From a checkpoint of a small sound classifier.
Model: 4.27M parameters, log mel input, arch tc_resnet, norm batchnorm, activation silu, depths [3, 6, 6], widths [128, 160, 192].
Training: 15600 steps, batches of 256.
Rows from block 12 of a small sound classifier, named by matrix and row number. Rows with one number belong to one channel. Each number is 50 + 12 x the weight over its row's rms, rounded and kept within 0 to 99. All counts start at 0.
After each channel's rows are labels from the 100 clips, of 14848, where the channel reaches its highest value: "top examples" is what is common among them. Only what is clearly more common there than usual is listed. The data: single English command words and digits, spoken by a formant synthesiser in many voices.
# convs0: first width-5 conv (model.blocks.12.convs.0.weight, 192x192x5, each kernel summed), inputs 96-191
# convs1: second width-5 conv (model.blocks.12.convs.1.weight, 192x192x5, transposed, each kernel summed), outputs 96-191

convs0.153:56 39 65 44 64 29 49 65 46 50 43 36 67 15 52 63 05 32 51 74 31 50 42 51 62 68 45 56 43 56 61 56 41 57 36 39 42 37 60 54 61 69 74 56 67 42 45 44 55 46 37 41 52 55 59 50 55 49 47 55 69 62 54 58 49 36 56 60 44 69 42 50 34 60 63 43 39 67 65 40 54 37 48 38 42 58 52 45 55 66 41 42 58 54 52 58
convs1.153:47 49 31 33 45 61 43 47 47 50 33 57 49 53 37 41 56 42 45 43 42 56 45 43 47 50 63 09 52 74 50 38 60 29 79 75 53 61 57 40 50 38 57 39 55 40 56 51 38 57 53 49 59 45 42 61 33 38 41 49 14 45 38 50 40 56 53 19 54 56 42 20 41 35 47 45 54 48 42 54 50 43 42 67 69 36 59 29 45 57 54 71 15 35 46 51
top examples: intonation: rising; voice: deep voice

convs0.129:40 73 54 67 36 40 44 79 35 41 48 37 52 54 38 55 49 43 40 55 50 86 53 22 62 50 47 70 53 50 44 31 46 53 39 39 46 29 66 60 60 35 60 48 45 48 45 50 46 31 28 66 48 46 55 42 49 62 43 36 19 64 46 24 66 49 59 23 68 65 53 63 50 45 47 59 73 48 41 47 37 41 69 56 57 52 53 53 63 66 49 49 41 43 47 67
convs1.129:47 54 59 41 28 41 51 27 44 46 51 55 44 72 53 65 54 36 50 59 48 35 50 57 43 51 63 27 61 53 64 58 67 62 51 32 57 47 48 44 36 39 56 44 58 40 43 53 62 46 46 68 57 39 46 57 55 53 50 64 58 40 46 73 50 65 51 49 43 51 34 50 51 31 50 43 38 34 42 34 75 64 10 47 45 43 50 67 54 36 52 52 54 52 51 30
top examples: intonation: rising; /p/

convs0.107:58 53 64 30 43 24 46 96 55 40 48 47 44 36 42 48 54 62 56 41 51 43 54 40 63 43 61 35 58 27 60 47 49 65 52 37 50 51 40 60 55 46 99 48 54 64 53 43 43 60 62 68 68 47 44 43 35 59 53 59 48 45 53 51 51 50 34 51 38 46 50 39 58 40 56 43 37 66 46 52 61 33 54 43 46 48 59 52 53 37 43 74 39 49 30 77
convs1.107:27 66 56 62 51 43 48 41 46 27 64 42 56 65 62 32 53 45 29 48 57 52 51 43 53 51 51 62 31 25 52 30 50 49 58 46 57 59 56 34 48 48 03 54 53 47 50 45 47 48 51 42 67 63 47 49 40 49 36 68 35 58 47 68 50 67 58 56 55 50 71 51 43 49 41 41 39 32 50 34 43 51 60 55 41 53 62 31 52 42 50 38 43 66 54 54
top examples: whispered

convs0.70:59 41 63 53 23 56 54 52 51 52 46 45 54 28 56 59 46 53 37 54 49 57 43 45 55 52 37 57 47 63 22 52 44 50 45 57 53 34 57 54 71 32 79 47 53 47 53 31 55 42 30 69 50 42 49 69 44 64 55 36 48 56 29 57 39 45 49 34 43 50 46 47 53 31 64 48 45 31 45 40 40 43 30 37 59 54 53 35 41 69 60 32 41 37 48 53
convs1.70:60 46 43 37 73 41 30 49 40 45 56 55 40 84 33 68 56 54 61 55 46 53 65 48 44 46 56 53 53 58 63 41 50 34 52 38 47 48 55 33 30 43 41 64 33 58 69 46 43 40 58 62 39 49 46 58 43 48 44 61 42 49 67 48 43 51 43 43 45 59 38 32 40 64 27 47 28 56 62 57 42 51 57 59 63 49 40 35 50 59 57 49 35 59 37 49
top examples: intonation: rising; /p/; whispered

convs0.178:59 48 52 52 41 61 48 21 38 53 58 36 51 45 62 41 62 52 66 68 76 69 61 51 44 46 78 36 37 30 43 49 70 47 47 54 57 49 67 57 44 46 59 62 45 55 37 51 42 49 80 50 54 32 48 44 55 68 48 47 43 63 37 52 44 58 52 56 47 60 56 60 33 43 54 47 35 29 57 55 65 43 56 68 59 29 42 50 35 47 66 23 55 23 61 42
convs1.178:50 63 60 66 68 48 59 77 63 71 49 51 65 79 57 52 40 53 26 50 34 31 31 49 72 62 53 58 56 47 61 40 50 38 44 53 35 57 50 64 60 69 49 63 58 47 37 61 50 53 51 72 51 63 68 53 64 53 61 53 63 41 81 76 49 64 53 62 49 73 63 58 63 60 57 52 32 61 52 46 36 37 34 47 54 71 62 59 46 62 63 76 58 52 53 71
top examples: whispered

convs0.63:29 35 56 46 47 56 55 49 45 39 44 45 56 44 53 34 58 36 53 68 63 61 43 42 57 61 45 40 45 44 59 63 49 67 31 51 48 52 48 47 51 54 00 71 41 54 36 33 65 46 39 47 42 54 75 41 68 49 54 32 54 49 48 65 75 57 45 48 36 36 61 67 44 04 67 32 48 41 46 45 56 61 68 51 70 61 42 39 79 37 52 41 54 46 55 65
convs1.63:56 90 92 55 60 64 64 52 54 49 73 57 62 48 36 50 66 54 53 48 55 42 56 68 71 65 65 53 70 54 42 57 58 52 69 61 57 35 50 65 73 53 67 55 65 41 61 51 37 60 43 52 55 63 60 48 22 47 53 49 52 63 49 53 44 63 64 43 52 74 82 54 56 40 62 41 58 15 62 51 50 59 48 63 57 47 76 46 54 56 70 38 44 37 50 55
top examples: whispered

convs0.131:30 54 41 78 44 74 46 52 45 27 53 25 45 43 38 61 54 39 45 49 50 44 42 54 57 56 28 77 68 53 36 63 46 34 47 28 44 53 47 38 67 23 50 63 48 68 49 52 63 37 32 57 52 53 58 58 52 55 52 39 70 59 55 44 42 69 55 21 32 49 59 69 55 37 62 43 54 40 48 57 38 61 58 57 52 60 79 44 53 64 46 28 32 47 68 43
convs1.131:63 41 59 47 34 60 58 41 37 76 42 53 52 64 55 60 43 56 50 55 59 63 29 55 50 57 38 64 34 74 51 28 50 56 45 51 57 39 54 55 53 54 48 55 62 61 44 38 55 46 57 56 38 39 35 67 41 52 50 51 37 45 51 57 41 46 47 47 65 23 49 58 53 43 46 30 37 54 64 41 42 68 40 43 84 63 42 65 48 30 68 67 66 65 61 46
top examples: intonation: rising

convs0.121:60 44 53 70 66 50 61 52 56 58 44 40 44 58 58 26 58 57 48 29 60 41 50 57 51 55 47 42 45 57 45 73 39 42 53 37 60 53 52 46 55 56 37 46 59 58 52 68 47 48 10 55 48 67 65 49 65 68 31 64 30 44 52 47 58 67 75 38 49 49 67 52 48 49 59 42 85 22 51 51 29 59 56 41 48 42 66 60 47 38 56 26 55 35 43 57
convs1.121:63 65 60 42 41 48 41 38 42 44 43 50 45 42 52 61 51 51 57 52 60 58 42 53 79 59 67 67 67 37 46 76 71 90 67 31 49 49 47 52 47 58 41 29 38 47 46 31 56 43 41 49 66 66 86 40 50 59 42 62 44 56 65 45 58 39 57 55 54 38 42 55 50 45 35 43 49 51 75 74 49 54 42 54 49 72 63 46 63 63 42 34 60 32 45 65
top examples: whispered

convs0.42:59 49 42 56 43 70 41 51 40 61 75 48 67 58 56 55 46 71 47 37 62 24 56 63 50 39 70 63 48 63 50 42 56 58 54 84 40 56 54 39 66 59 25 53 70 54 43 64 50 32 31 40 52 61 51 46 58 34 50 41 64 60 41 52 44 44 48 62 49 37 50 64 49 41 65 45 47 53 49 50 48 56 31 58 51 57 44 52 65 67 49 28 50 24 45 52
convs1.42:38 44 37 49 47 63 50 51 67 57 51 47 55 39 42 40 21 39 51 56 55 45 32 67 32 44 58 50 49 34 31 33 50 30 32 47 51 54 67 55 41 32 34 67 27 56 61 40 63 62 44 57 43 38 34 54 27 35 38 46 67 42 24 49 27 45 36 43 46 56 51 57 34 65 48 53 39 59 45 66 44 56 62 34 59 50 58 41 55 32 66 56 54 56 55 54
top examples: intonation: flat

convs0.99:55 74 46 43 49 65 60 38 56 38 68 55 56 46 25 51 67 52 55 48 47 34 54 71 32 50 49 46 53 34 52 56 55 38 38 52 57 60 54 56 52 32 56 50 68 53 55 41 62 40 35 36 46 69 55 60 42 36 40 63 66 62 32 53 52 46 74 31 60 47 60 71 63 37 47 34 49 29 48 58 43 36 64 37 50 62 70 75 52 40 56 54 70 01 66 39
convs1.99:40 42 41 40 58 56 58 41 53 29 56 29 32 77 72 43 54 62 37 50 47 49 51 47 27 44 54 62 59 67 84 63 48 73 40 60 47 60 59 37 51 60 48 40 60 59 33 46 61 64 72 54 70 38 40 47 52 42 58 46 37 51 60 32 52 38 38 52 75 43 56 45 53 63 61 65 58 56 44 65 57 59 53 55 58 47 33 50 59 63 40 72 47 71 64 43
top examples: intonation: flat

convs0.92:37 38 63 59 61 42 48 31 44 63 59 64 53 49 67 45 51 46 39 51 55 46 59 61 62 51 36 68 53 55 36 55 60 54 24 44 72 37 50 46 59 45 55 62 53 60 53 51 43 66 39 43 42 45 30 54 54 47 49 41 57 52 47 62 49 45 58 26 45 62 58 52 56 47 58 26 43 15 51 42 41 39 50 45 65 52 52 48 54 37 60 34 41 28 42 31
convs1.92:67 72 36 53 53 73 36 51 54 55 41 28 52 47 40 42 72 33 60 50 47 57 52 65 52 37 68 44 68 39 48 46 48 62 36 35 50 34 53 55 54 61 58 53 35 45 71 52 47 37 41 52 43 68 56 38 29 68 60 58 55 48 64 63 60 59 51 67 79 50 47 64 42 58 58 51 37 63 76 53 27 60 54 46 55 65 55 55 49 65 66 69 38 60 57 38
top examples: whispered

convs0.160:53 12 58 49 63 60 61 30 49 49 65 46 43 42 33 46 51 71 77 50 59 46 53 61 63 54 51 54 47 49 42 62 50 56 42 32 57 44 31 43 50 51 18 49 53 52 46 63 39 46 39 56 32 69 43 34 47 46 53 49 44 65 54 37 56 47 57 57 52 46 57 57 51 31 57 39 52 51 57 67 51 58 64 38 64 42 60 23 67 53 49 37 77 41 43 39
convs1.160:40 32 39 47 71 67 39 55 48 52 60 65 39 70 52 47 77 27 52 44 62 31 39 37 41 40 49 44 74 70 57 55 35 65 61 73 43 51 60 38 46 67 29 55 54 47 42 55 53 29 49 53 54 34 32 37 48 51 36 43 58 60 35 55 52 50 33 52 61 31 62 56 45 64 49 51 54 57 64 55 53 63 68 62 80 50 43 45 48 28 32 53 66 64 58 54
top examples: intonation: flat

convs0.113:23 48 60 47 64 75 61 59 54 59 42 52 48 46 34 44 72 65 37 52 55 24 56 28 53 56 81 53 53 38 64 68 53 35 61 71 47 57 77 52 41 37 45 49 20 55 48 49 42 46 48 57 32 45 47 77 37 52 55 19 56 45 63 47 25 53 51 45 24 59 48 58 81 44 49 56 61 37 57 57 48 48 46 53 71 39 45 58 62 56 69 43 49 45 40 48
convs1.113:41 50 61 55 46 55 57 59 46 54 45 44 46 55 50 53 55 69 45 45 62 53 67 54 46 64 56 43 49 38 38 44 65 35 66 63 57 56 40 51 55 42 54 39 33 56 21 34 53 63 23 66 54 46 47 24 62 47 66 54 51 56 41 48 73 42 66 41 51 55 38 33 55 40 41 52 62 52 46 36 44 33 32 70 51 55 55 39 41 55 42 44 47 36 42 47
top examples: intonation: rising

convs0.144:47 75 45 80 24 64 62 33 37 53 50 45 41 51 47 35 35 59 42 49 54 69 48 51 51 45 50 47 50 34 51 43 38 54 55 44 36 62 47 56 46 23 48 55 47 58 39 43 46 55 86 48 48 54 46 30 47 53 56 61 69 46 62 54 50 86 53 54 29 54 57 46 48 49 61 62 46 55 55 43 56 59 45 45 57 45 53 40 39 40 53 40 50 35 49 44
convs1.144:61 31 55 82 47 60 67 68 48 75 68 48 72 65 67 56 64 43 51 36 48 45 50 51 61 46 65 52 43 59 55 54 52 45 53 64 54 40 60 62 71 52 41 54 71 51 75 53 40 26 71 55 61 66 83 36 78 53 54 40 43 58 40 48 49 40 63 42 60 70 72 55 48 43 59 45 14 62 50 44 60 65 58 64 49 77 65 48 56 56 51 44 31 51 35 22
top examples: whispered

convs0.98:44 56 42 37 42 64 63 22 41 30 44 52 59 49 29 30 58 47 44 77 57 50 57 47 62 52 41 47 44 62 38 61 54 62 56 47 54 43 66 60 53 47 45 57 57 68 51 38 60 40 43 39 62 43 49 42 38 52 59 52 63 63 49 41 56 42 54 58 73 35 49 65 44 39 44 48 33 29 49 51 50 55 22 46 38 55 48 69 26 46 40 53 61 36 50 62
convs1.98:58 45 45 63 63 35 47 69 27 46 56 44 38 52 61 55 41 29 42 60 47 45 63 47 44 43 38 56 55 72 68 41 38 51 44 56 58 46 54 28 56 51 49 59 43 44 32 50 41 24 57 33 48 64 44 54 61 46 49 42 45 57 62 64 60 48 21 45 54 37 66 48 41 50 64 50 51 55 65 48 52 61 54 57 36 68 62 51 62 50 43 71 31 68 34 36
top examples: intonation: flat